{
  "train_examples": 195000,
  "crop_scale_min": 1,
  "encoder_arch": "convnext_v2",
  "encoder_norm": "rmsnorm",
  "encoder_drop_path": 0.05,
  "encoder_depths": [3, 6, 3],
  "label_smoothing": 0.05,
  "decoder_width": 128,
  "decoder_layers": 8,
  "decoder_norm": "rmsnorm",
  "decoder_inner_norm": false,
  "beta2": 0.999,
  "grad_clip": 0.5
}
Rows from block 5 of the image encoder of a small image captioner, named by matrix and row number. Rows with one number belong to one neuron. Each number is 128 + 24 x the weight over its row's rms, rounded and kept within 0 to 255. All counts start at 0. After the name is the row's rms in percent of the matrix's.
Before each neuron's rows are labels from the 100 images, of 14976, where the neuron reaches its largest size: "lies over" is the class under the peak; "strongest on" is what is common among them. Only what is clearly more common there than usual is listed. The data: pictures of board games with random positions, seen at a slant. In brackets: how many of the 100, against the usual share in percent.
# gate: MLP gate (encoder.blocks.5.mlp.gate.weight, 256x96), inputs 0-95
# fc1: MLP up (encoder.blocks.5.mlp.fc1.weight, 256x96), inputs 0-95
# fc2: MLP down (encoder.blocks.5.mlp.fc2.weight, 96x256, transposed), outputs 0-95

lies over: board (91 vs 58.7)
strongest on: draughts (100 vs 16.7); first side has more (88 vs 44.2)
gate.149 115 [148 162 137 127 121 124 173 117 126 137  97 135 152 148 126 133 161 132 194 161 105 136 120 130 110 135 109 130 156 141 132 153  89 121 104 164 109  94 112 111 124 119 128 143 125 128  87 113  90  88 151 167  85 104 174 107 106 116 143 156  81 152 135 127 125 153 124 102 138 115 103 131 129 116  88 124 132 129 101  92  66 124 103 119 121 108 104 140  97 129 111  81 168 126 153 142]
fc1.149 107 [131 168 133 121 197 119 179 169 125 127 147 154 141 106 135 107 116 120 152 107 133 129 117 148 144 132 126 145 149 141 131 118 150 114 127 114 175 153 157 112 129 124 115 174 128 144 148 180  56 128 175 126 132 121  84 126 149  93 115 129 105 123 141 128 145 132 130 152 149 147  81 159 108 154 123  89 117 121 103 179 118 124 124 135 106 111 100 149 162  88 123 128 158 137 129 143]
fc2.149 141 [118 124 141 154 123 172  93 114  98 108 184 136 130 107 132 109  89  97  89 113 122 140 142 137 141 158 129 120 112 101 150 111 172 144 123 140 157 116 148 114 132 121 164  91 133 142 100 121 137 132 145 101 135 117 118 160 111 171 132 142 123 114 107  80 150 107 149 148 123 167 154  97 106 162 121 113 138 121  57 116 174 139 168 107 164  92 118 169 118 115 163 144 132 124 138 124]

lies over: board (93 vs 58.7)
strongest on: digit grid (52 vs 16.4); noughts and crosses (42 vs 16.9)
gate.189 091 [128 110 174 149 135 120 140 155  90 131 143 125  90 114  89 148 126 191  72 111 124 126 124 119 124 148 112 135 136 125  85 169 140 116 128 138 119 130 109 168 112 111 117 102 135 162 171 133 111 108 102 136 117 151 151 126 139 105 108 101 158 124 188 118 121 143 109 137 142 148  93 150 159 131 158 132 152 160 140 135 153 133 137  83 112 130 157 154 101  89 171 119  97 126 112  84]
fc1.189 087 [102 111 147 118 127 170 142 111 144 176 115 138  85 105 125 146 155 125 143 126 133 164 128 150 111  72 124 142 124 168 148 173 128 128 188 131 128 160 111 137 149 168 159 105 109 143 116 111 162 132 151 121 114  91 109 111 136  76 116  91 145  73 115 119 131 138 138 134 124 158 103 119 149 156 159 137 112 139 103 117 136 108 135 186 126 152 146 124 144 128 134 100 155 104 155 158]
fc2.189 086 [116 120 146 100 135 128 128 110  80 177  80 134 112  94  98 112 134 111 121 175 180 100 174 111 116 122 140 116 162 115 152 124 146 122 147 151 121 145 161 154 142 132 173 114 169 122 123 120 118 166 131 115 160 100 102 132 110  99 161 138 128 130 127 147 122 118 101 151 105 132 126 119 141 121 111 108 131 145 144  96 154 161 126 159 148 152 161 115 137 115 163 163  51 130 109 117]

lies over: board (96 vs 58.7)
strongest on: digit grid (94 vs 16.4)
gate.159 093 [ 84 120 138 152  53 115  83 132 135 125 100 116 158 129 114 123 119 115 114 137 123 152 151 105  73 129 140 162 110 127 162 132 128 123 172 127 109 140  87 132  80 106  99 169 126 122 136 102 109 128 170  81 114 130 114  95 172 100 110 158 129 101 125 121  99 107 125 168 132  99 124  99  96 137 108 122 116 139  97 129 114 113 148 151 122 124 128 136 148 136 103 128 161 160 168 117]
fc1.159 105 [104 131 126 167 117 156 108 119 174 146 107 110 106 148 126 163 128 160  88 152 111 129 113 157 104 141 122 138 136 120 121 155 114 155  83 104 140 102 132 124  93 137 130 157  99 124 137 152 138 189 112 157  94  96 102 115  84  81 131 111 133 105 120 138 147 105 116 109  98 120 103 106  77 135 107  86 140 114 187 136 108 148 119  91 118 150  93 107 137  99 118 148 130 105 111 132]
fc2.159 095 [126 119 140 146 114 116 164  81 128 170 120 154 101 117 110 101 125 157 124 112 160 104 110  94 187 116 102 133 153 131 149 120  87 102 103 167 129 112 147 138 138 154 144 115  82 119 160  79 132 128 172 147  81 159 111 138 114 138 141 103 115  87 175 176 109 106 135 101 143 146 117 111 139 119  87 112 148 137 153 122  82 127 149 106 150 114 118 153 146 133 115 132 128 120 140 149]

lies over: table (87 vs 37.3)
strongest on: discs on a green board (74 vs 16.9)
gate.146 097 [ 94 102 174 121  97  94 154 182 131  97 139 127 176 131 148 132 117 142 112 123 135 142 136 172 143 149 125 154 141  98 121  88 130 130 140 145 122 185 117 142 127 119 128 115 125 122 120 120 139 140 127 122 152 152 139 117  90 121  92 124 133  72 108 153 154 114 155  87 160 108 131 123  95 173 141 151 124 114 127 119 111 155 128 154 128 110 159  68 142 140 151 117  92 140 173  84]
fc1.146 093 [123 150 110 129 137 102 160 102 149 105  75 118 144 122 147 114 119 130 131 126 143 173 153 165 135  62 116 128 126 122 151 117 161 130 117 130 125 123 133 119 159 107 192 121 107  88 185 130 117 116 142 121 105 158 130 155 159 102 117 131 123 160 156 109 106 144 134 176 172 134 149  99 127  94 160 120 146 135 134 150 128 156 153  85 123 103 151 145 115 109 153 139 176 146 119 106]
fc2.146 088 [148 126 160 170 130 100 169 166 122  89 138 141 172 100  94 175 103 151 112  65 156 143 138 130 119 123 102  90 170 111  90 146 129 130 137 132 146  89 126 112 107 142  87 160 160 102 142  90 127 101 148 131 104 125 124 186 153 100 110 138 117 112 117 160 114 137 144 109 107 111 138 150 123  98 139 134 107 156 161 144 149 142 111 121 116 140 123 125 124 132 148 102 173 142 129 131]

lies over: board (90 vs 58.7)
strongest on: noughts and crosses (87 vs 16.9); nearly full (61 vs 34)
gate.22 105 [117 129 143 130 126  95 133 102 149 108  95  92 124 133 141 125  93 137 111 127 137 159 117 182 171  88 152 114 119 102 124 136 141 166 102 182 139 122 141 130 156 177 141 138 118 119 130 124 135 117 140 109 135 158 168 119 124 128 104 133 127 148 128 141 107 144 101 110 150 132 157 118 144 145 146  94 140 152  55 136 149 118 144  51 185 154 119 134 103 150 118 104 137 129  95 110]
fc1.22 108 [140 147 106 100 121 126 148 143 108  82 151 143 116 151 166 123  92 125 126 175 141 139 145 111 117 153 143 146  96 149  96 155 131 125 174 125 170 181 104 144 136 114 133 108 114 126  74 137 123 131 147 147 127 123 104 117 123  99 160 164 132 141 119 138 127 107  68 144  95 139  93 117 122 140 134 111 118 120 179 158 119 165 137 134 107  92  86 132 179 145 104 111 160 119 114 157]
fc2.22 113 [169 103 120 132 137 142 141  94 117 153 105 106 148 144 114 169 144 122 123 160 160 132 145 147 135 119 140 101 131  98 145 114 134 141 138 118 159 138 134 110  94 124 118 132 142 163 123 128 129  79 113 166  75 168 161 126 113 106 165 110 114  96 137 131 106 140 141 116 112 175 130 131 104  98 149 118 126 131 149 199 147 137  87 114 156 132 164 141 116 123 178  79 118 128 171  95]

lies over: board (89 vs 58.7)
strongest on: second side has more (77 vs 45.4); nearly full (72 vs 34); discs on a green board (58 vs 16.9)
gate.112 105 [105 110 120  89 157 134 141 171 129  65 159 149 142 131  97 111 138 122  84 133 143 124 113 132 155 135 114 108 122 120 149 130 119 100 133 137 127 112 156 100  99 161  96  98 103 139 119 158 132 145 111 137  86 157 142 138 108 151 104 168 100 118 180 124 133 127  94  84  80 116  75 140 132 119 109 117 132  93 113 130  99 163 163 172  92 128 126 141 162 121 143 115 119  98 151 125]
fc1.112 103 [121 163  99 142  92 133 160 127 134 152 108  85 105 161 112 130 122 114 107  85 113 137 161 164 166 103 130 139  87 152 114 151 141 171  92 157 121 118 122 129 109 131 153 129 133  97 110 164 128  82 149 164 124 155 157 121 135 122 138 172 117 145 103 147 124 155 146 126 128 173 106 108 144 120  79 119 177  95 133 156 118 112  86 142 129 137 133 123 119 126  90 149  80 103 112 119]
fc2.112 110 [179 130  83 143 130 147 163 154 140  99 116 109 146  74 119 139 109 152 101 147 160 138 115 108 110 107 105 143 140 140 117 115 157 137 111  97 107 162 124 168 141  96 148  97 151 118 155  91 135 119 111 121 136 109 108 137 150 121 143 126 159 124 137 128 127 118 148 128 160  97 109 121 153 159 165  84 123 117 127 125 146 131 154 135 120 131  92 141 164 211 122 167  90 145 143  93]

lies over: board (88 vs 58.7)
strongest on: digit grid (55 vs 16.4)
gate.26 104 [164 142 174 130 139 119 122 160 129 135 109 134 150 117 163  52 146 116 118 126  99 154 168 143 141  59 167 157 121 101 129 121 161 111 137 130 132 122 141 161 131 115 118 167 158  91 119 131 134  76 106 103 138 161 127 104 129 116 104 114 133 138 151 163 136 136 105 129 115 144 177  90 123 119  96 147 123  96 118 133  80 137 130 145 131 134 126 122 158 105 156 162 133 120 151 155]
fc1.26 098 [141 154 135 167 134 124 121 122 152 178 166 103 128 155 171 113 134 106 121  93 176 139 135 108 117 112  87  93 131 100 119 126 117 160 151 157 122 140  80  99 170 107 173  98 123 128 167 168 161 104 127 109 141 117 109 114 130 145 126 135 144 116 128 138 127 149 139 130 126 155 148 110  81 166 105 128 133 140 124  89 138 145  85 162 149 147 161 162 152 150 147 142 162 147 118 155]
fc2.26 104 [151 165 120 108 119 107 176 142  87 104 119 149  90  94 152 153 106 144  99  99 147 141 135 115 125 149 140 117 124 137 113 113 124  73 110 124  97 115 125 131 137 142 169 167 157 120 112 106  96 131 125 166  92 137 149 135 120  94 118 117 152 125 109 146  96 105 117 155 171 126 134 148 133 192 136 100 137 154 147 180 148 142 106 130 153 164 128 105 115 112 137 133 184 150  96 113]

lies over: table (70 vs 37.3)
strongest on: digit grid (48 vs 16.4)
gate.138 105 [137 159 173 159 112 114 125 128 122 110 109 121 133 149 159 113 181 144 104 118 100 124 126  89 100 114 156 111 103 127 139 127 100 125 159 151 156 139 104 115 102  69 153 150 142 100 118 126 156 117 114  87 154 105 128 174  73 125 145  82  98 134  86 141 175 131 125  94 144  79 118 128  89 124 118 141 155 106 125 136 111 154 105 111 107 118 126 130 123 109 119 171 148 129 143 109]
fc1.138 104 [109 144 130 162  92 184 101 136 128 117 151  97 109 158 120 135 161 170 144 126 111 132 149 138 147 156 110 134 127  60 130 153 124 155  72 117 107 152 145 156 122 121 145  85 103 128 116 114 134 100 127  95 151 108 167 147 140 126 147 121 152  99 149 181  98 134 134 133 123 110 151 119 138 153 157 120 102  92 119 139 127 142 133 183 163 121 156 121 100 152 147  92 148 134 131 156]
fc2.138 097 [143 148 123 112 134 128 107 135 123 126 135 123 162 142 131 148 119 133 124 149 114 168 114 160 116 104 106 128 158 116 164 153 113 108 100 112 155 122 133 127 143 143 127 178 156 124 148 148  47 130 142  93 121 141 126 131 114  49  97 155 128 135  94 178 146 106  93 153 117 144 152  86 114 135 127 107  97 145 160 144  82 125 146 114  83 122 107 128 146 158 146 118 151 127 127  92]

lies over: board (88 vs 58.7)
strongest on: discs on a green board (58 vs 16.9)
gate.254 099 [157 133  91 124 102  99 152 134 184  94 129 115 150 135 106 118 148 182 143  76 151 151 134 158 107 118 121 140 111 163 161 171 106 127 149 155 141 140 117 150  91 112 135 111  96 109 144 123 114 140 136  95 172 105 153 167 117 143 107 129  90 184 136 137 116 147 144  87 138 124 133 139 138 107 121 147 118 143 145 145 152 141 143 112 144 128  67  96 109 153  90 117 109 107 123 117]
fc1.254 096 [ 97 137 125 115 139 116  93 149 100 135 140 147 128 120 112 116 131 125 173 149 124 135  97 109 126 114 140 123  91  78  84 141 107 150 111 176 114 190 153 115 118 131 130 108 136 120 150 114 123  89 118 174 121 134 156 126  99  96 131  80 110 120  87  95 151 126 143 153 149 108 140 117  71 102 147 104 122 121 146 136  95 132 128 170 125  98 183 155 149 157 129 145 149 140 134 158]
fc2.254 093 [169 116 178 163 113 147 131 101 143  97 112 151  93 205  68 104 127  88 158 169 124 136 156 116 126 135 140 113 108 121 172 148 136 148 116 138 103 102 145 146 126 108 123  88 154 135 165 140  87 129 132 157  97 121 143 143 122 126 137 145  75 150 144 186 114 171 119 128 113 131 131 150 138 106 142 142 143 122 136 111 136 119 105 138 109 134 147 114 126 156  94 112 127 132 125 123]

lies over: table (95 vs 37.3)
strongest on: noughts and crosses (94 vs 16.9)
gate.52 121 [152 102  96 110 126 141 148 185 132 158 116 118 130 156 155 113 124 140 146 126 155 171 147 134 116 111 132 133  94 110 120 140 165 181 139 155  91 119  91 144 136 130 135  89 115 147 174 146  97 118 147  95 166 112 134 140 114 129 132 144 101 187  85 118 118 115  95 115 147 165  99 173 146 163 118 124 135 165 145 135 132 149 123 151  72 154 138 154 123 149 133 145 129 133 112 115]
fc1.52 111 [108 137 129 149 149 124 121 120 150 134 126 116 150 113 136 170 102 120 109 124 116 117 140 135 107 164 116 120 109 146  87 147 162 124 106  77  96  91 113 146 110  87 157 131 179 139 152 123 118 129 107 119 179 124 133 131 161 159 106 104 133 112 126 146 117 134 167 102 104 130 151 165 150 177 108  81 149 133 122 165  85 147 123 133 152 128 184 125 135 160 126 154 154 103 118  77]
fc2.52 126 [109 133 108 105 105 125 100 140  79 131 124 105 113 121 123  90 138 102 111 145 123 108 149  75 126 157 143 172 122 144 127 128 132 132 133 107 163 156 135 127  92 103 117 128 136 147 110 104 178  77 154 132  94 152 118 159 105 129 102 159 114 172 182 102 105  93 143 138 122 159 102 112 133 129 146 145 133 115 139  97 107 162 131 143 121 125  88 139 174 114 188 138  91 123 143 132]

lies over: board (96 vs 58.7)
strongest on: draughts (48 vs 16.7); digit grid (41 vs 16.4)
gate.144 096 [136  97 109 127 146 155 102 119 141 113 149 128 134 137 124 106 131 171 152 160 145 133 136 106 151 132 140 118 111 110 116 138  89 134 139  61 112 132 124 105 120 111  83 115 104 109 121 131 151  91 112 109 110 118 139 119 142 126  92 121 121 116 122 121 121 128 138 183 160 124 122  79  86  91 129 132 131 138 132 148 122 148 161 126  45  90 139  81 155 152  86  81 137 156 111 118]
fc1.144 105 [ 93 118 113 160 107 137 140 137 103 132 116 116 117 141 134 164 122 107 109 129 147 139 140 148 142 143 137  90  89 101 138 127 108 169 184 132 142 127 143  87 107 117 143 148 123 111 143 127 122 138 137  95 104 115 122  87 139 153 116 115 158 116 104 104 157 142 105 229 157 102 139 119 131 116  78 189 139 145 123 173 108 151 116 142 130 118 151 136 119 137 129 139 127 115 125  78]
fc2.144 103 [145 113 130 131 144 120 177 140 111 125 124 102 107 143 129 125 121  97 148 172 110 136 112 124 110 138 149  92 155 126 135 120 165 135 111 140 154 161 112 147 145 119 133  99 152 116 158 123 200 146 107 134 161 153 118 111 156 113 155  67 113 105 142 117 121  96 165 143 119 106 160 116 130  93  92 123 123 187 137 128 122  96 124 111 103 179 107  73 134 127 113 109 115 101 114  91]

lies over: board (91 vs 58.7)
strongest on: noughts and crosses (48 vs 16.9)
gate.222 097 [171 101 133 117 176  94  85 142 167 126 142  81 148 107 125 132 117 147 165 151 160 112 104 139 137 149 130 142 156 151 156 156 156 134 129 109 139 128 136 117 102 153 118  90 141 127 126 144  82 114 163 122  75 136  85  80 117 134 109 145 112 137 153 132 138 167 120  92 167 138 126 150 125 129  81 145 110 135 103 139 100 123 147 105 124 115  94 149 106  85 127 145 172 125 147 135]
fc1.222 105 [116  90 130 179 172 145  94 137 107 158 136 160 169 105 149 169 141 102  92 172 152  70 107 140 108 120 148 135 144 131 128 143 145 164 168 156 139 108 157 164 165 162 125 137 136 124 139 131 121 152 139 123 131 128 137 132 167 123 146 140 140 132 159 129 124  70 135 124 153  80 153 134  87 130 122 122 125 133 136  86 181 102 140 143  96 123 141 108 134 138 142 137 124 126 122 159]
fc2.222 093 [110 117 126 154 144  76 104 130 114 138 108 120 134 152 122 149  97 148 151 129  91 142 136 109 146 138 131 169 129 111 138 121 139 161 104 138 150 125 116 110 120  83 117 153 104 100 166 170  81 118 154 140 148 130 120 139  98 106 145  66 138 126 132 175 133 152 172 129 149 143 147 184 153 104 124 151 123 149 156 168 158 131 130 142  82 139 140  81 165 151 119 135 109 117 102 110]

lies over: table (77 vs 37.3)
strongest on: stones on a line grid (78 vs 16.8)
gate.101 087 [ 87 152 118 107 138 139 112 116 153 152  85 147 122  97  99 168 117 132 118 141 145 157 100 125 123 115 108 135  92 121 167 161 156 130  92  98 120 130 125  90 144 107 130  96  90 129 129 147 133  99 148 135  81 109 153 152 132  99 162 182 130 136 158 129 155 110 136 135 138 114 120 118 130 149 129 117 163  97 109 148 153 125 152 119  88  95 133 142 100 152 172 182 104  81  99 132]
fc1.101 096 [131 143 144 120 129 148 140 114 112 110 108 135 134 125 110 147 162 131 121 132 144  99 161 108 136 160 126 130 148 134 112 200  97 145 106 131  88 146 124 155 120 129 162  96  90 179 111 122  90 121 112 129 121 121 124  90 125 196  93  99 145 135 148  95 110 133 125 129 129 114 122  80 157 130 127 111 120 131 129  99 117 122  70 101 155  95 106 102 144  62 167 115 134 142 118 130]
fc2.101 085 [111 163  96 131 107 129 116 102 130 150 101 138 137  96 121 111 165 120 104  98 131 111 113 149 122 137 134 117 122  92  85 136 132 162 169  89 114 103 130 163 118 121 125 166 136 159 125 112 121 163 102 136 141 123 165 148 167 143 168  87 105 130 103 191 103  82 103 157 154 134 151 120 148  96 111 116 184 119  99 151 153  87 134 122 122 126 108 158 128 159 141 131 108 118 149 134]

lies over: board (95 vs 58.7)
strongest on: noughts and crosses (81 vs 16.9); nearly empty (69 vs 34.3)
gate.151 091 [ 97 108 139 130 142  75  94 103  96 116 125 175 129 179 110 168 142 135 120 169 150 111 148  81 142 157 142  92 139 158 140  94 146 141 141 111  97 145 100 142 154 135 106  95 161 126 140 138 118 103 132 118 114 150 154 126 139 218 112 130  94 133 139 148 137 102 147 117 152 107 122 123 133 138 108 131 121 113 117 133 139 113 109 152  80 127  96 161 124 130 145  84 144 123 142 130]
fc1.151 095 [125 112 120 127 103  97 146 145 134 145 148  91 150 138 139 117 116 105 143 134 127 137 106 127 149 135 114 162 148 153 116 151 101 114 170 152 129  85 102 136  70 150 167 125  98 133  71  88  72 156  94 162 146 111 108 157 108 145 142  81 103 117 112 106 136 141 111  99 137 125 138 140 163 129 113 140 123 132 148 139 103 161  98 135 113 109 175 129  96 189 121 140 135 129 153 143]
fc2.151 096 [128 116 116 159 134 157 145 121 133 137 109 143  91 133 118 141 112 162 151 124 154 115 136 129 132 127 160 145 121 142 136 126 160 130  76 127 143 141 151 151  94 115 117 102 120  83 145 122 139 104 183 172 148 125 116 158 141 108 139 113  94 126 140 172 140 106 161 115 101 126 153 153 146 138 143 110 164 123 149 156 100 124 164 146 120 100 123 158 153 194 178 176 146  78 110 112]

lies over: board (92 vs 58.7)
strongest on: stones on a line grid (87 vs 16.8); nearly full (66 vs 34)
gate.211 102 [134 100 112 122  90 144 140  95  88 102 120 131 180  96 138 151 108 100 147 137 136 107 123 136 135 126 113 119 182 150 129 134 152 122 108 173 158 140 170  95 100 174 101 150 110 160 134 112 136 111 108 129 144 159 135 122 124 137 160 114 137 129 102  90 117 125 117  95 160 120 124 110 152 152 148 143 121 165 151 149  85  87 181  94 145 111 163 105 155 155 109 146 116 114 149 150]
fc1.211 101 [129  73 132 120 132 136 154 158 153 109 145 167 101 105  89 139 147 133 151 149 116 143 145 140 109 177 127 119 161 132 158 120 133 128 181 125 109 120  91 157  96 136  90 167 111 151 126 108 121 112 160 119 137 155 132 135  79 154 130 165  52 125 132 112 157 120 110 150  99  98 102 147 104 140 119  90 132 137 115 130  98 107 154 117 105 139 103 116 135 136 161 171 132 128 144 145]
fc2.211 099 [141 107 132 176 128  93  93 124 174 150 128 102 114  93 128 107 137 141 160 198 118 154 145 132 163 139 109 106 103 134 150 119  97 145  96 110 112  92 150 120 159 118 161 108 136 143 159 135 110  94 136 136 117 122 144 128 139 115 103 133 120 115 103 119 158 141 120 147 105 115 108 149 177 128 145 119 106 129 147 129 121 142 113 147  62 133 178 156  90 152 143 135 135  84 169 149]

lies over: board (95 vs 58.7)
strongest on: discs on a green board (91 vs 16.9); nearly empty (64 vs 34.3)
gate.11 102 [141  82 128 122  95 136 117 138 123 120 137 136 151 130 166 134 107 111 103  96 118 122 147 152 120 120 128 144 105 132 133 106 160 132 157 129 141 143 114  96  98 118 157 149 103 104  88 133 126 141 118 132 155 145 123 111 112 155 111  98 100 113 130  93 105  82 189 115  95  92 141 146 123 140  86 184 105 146  88 108 102 156  86 115 134 112  78 104  83  89 158 132 102 106 129 121]
fc1.11 102 [132 136 120 173 154 138 100  93 117 143 103 138 161 115 140 133 114 113 151 148 102  89 120 110 146  88 133 153  83 107 123  85 116 148 157 162 119  93 126 148 105 107 127 161 154 151 107 128 122 141 112 121 132 124 102 126  79 151 156 100 128 126 103 100 167 131 116 130 157 144 125  99 101 100 129 151 121 117 178 114  99 149  84  81 158 116 182 124 111  93 139 140 163 133 151 150]
fc2.11 097 [160 144  98 155 111 121 142  74 115 101 115 130 137 175 129 127 148  89 118 157 130  70 145 135 130  99 142 110 108 143 156 118 147 131  76 137  95 139 123 139 170 159  94 103 122 116 121 153  91  86  82 107 125 115 108 127 118 152 140 155 140 153 120 125 130 154 145 126 101  98 133 126 151 109 145  80 145 132 127  95  73 140  59 112 144 119 122 127 115 128 124 142 145 149 123  98]

lies over: table (97 vs 37.3)
strongest on: digit grid (100 vs 16.4)
gate.21 104 [124 106  97 137 100 128 111 144 119 158 110 137 112 140 158 122 130 131 106 120 145 118 145 167 127 161 120 179 158 109 113 204 117 168 128  93 133  95 141 124 112 137 114  99 134 155 144 158 143 100 119  78 128 149  81 116 126 138 136 131 141 111 115 169 139 152 151 109 131 116 118 105 156 155  95 111 143 150 121  86 100 139 159 130 154 110  87 116 126 204 144 121 153 130 123 104]
fc1.21 117 [115  95 106  81 173 137 126 130 168 140 142 144 156 134 119 103 100 130 137 101 112 136 138 131 129 178 124  94 161 124 125 137  97 123 160 120 144 124 118 174 138 126 110 133 136 107 115 131 114 115 160 138  95 129 123 141 124 141 151 120 105 110 146 145 136  98  89 140  88 156 136 141  93 101 109 117  91 122  96 135 128 153 122 114  74 101  57 126 135  86 130  84 115  65 139 110]
fc2.21 113 [159 110 172 141 126 144 134 137 143 155 109 165 117 132 108 134 104 180 137 161 138 134 143 129 143 105  74 153  92 137  96 130 111 135 176 129 143 124 110  84 102 120  90 155 126 153 111 138  66  96 129 151 101 121  94 155 120  88  71 116 112 135 103  91 125 138 129 118  96 166 149 132 156 120 136 162 115 152 102 146 128 128 131 160 132 158 144 115 110 134  95 128 126  93 120 145]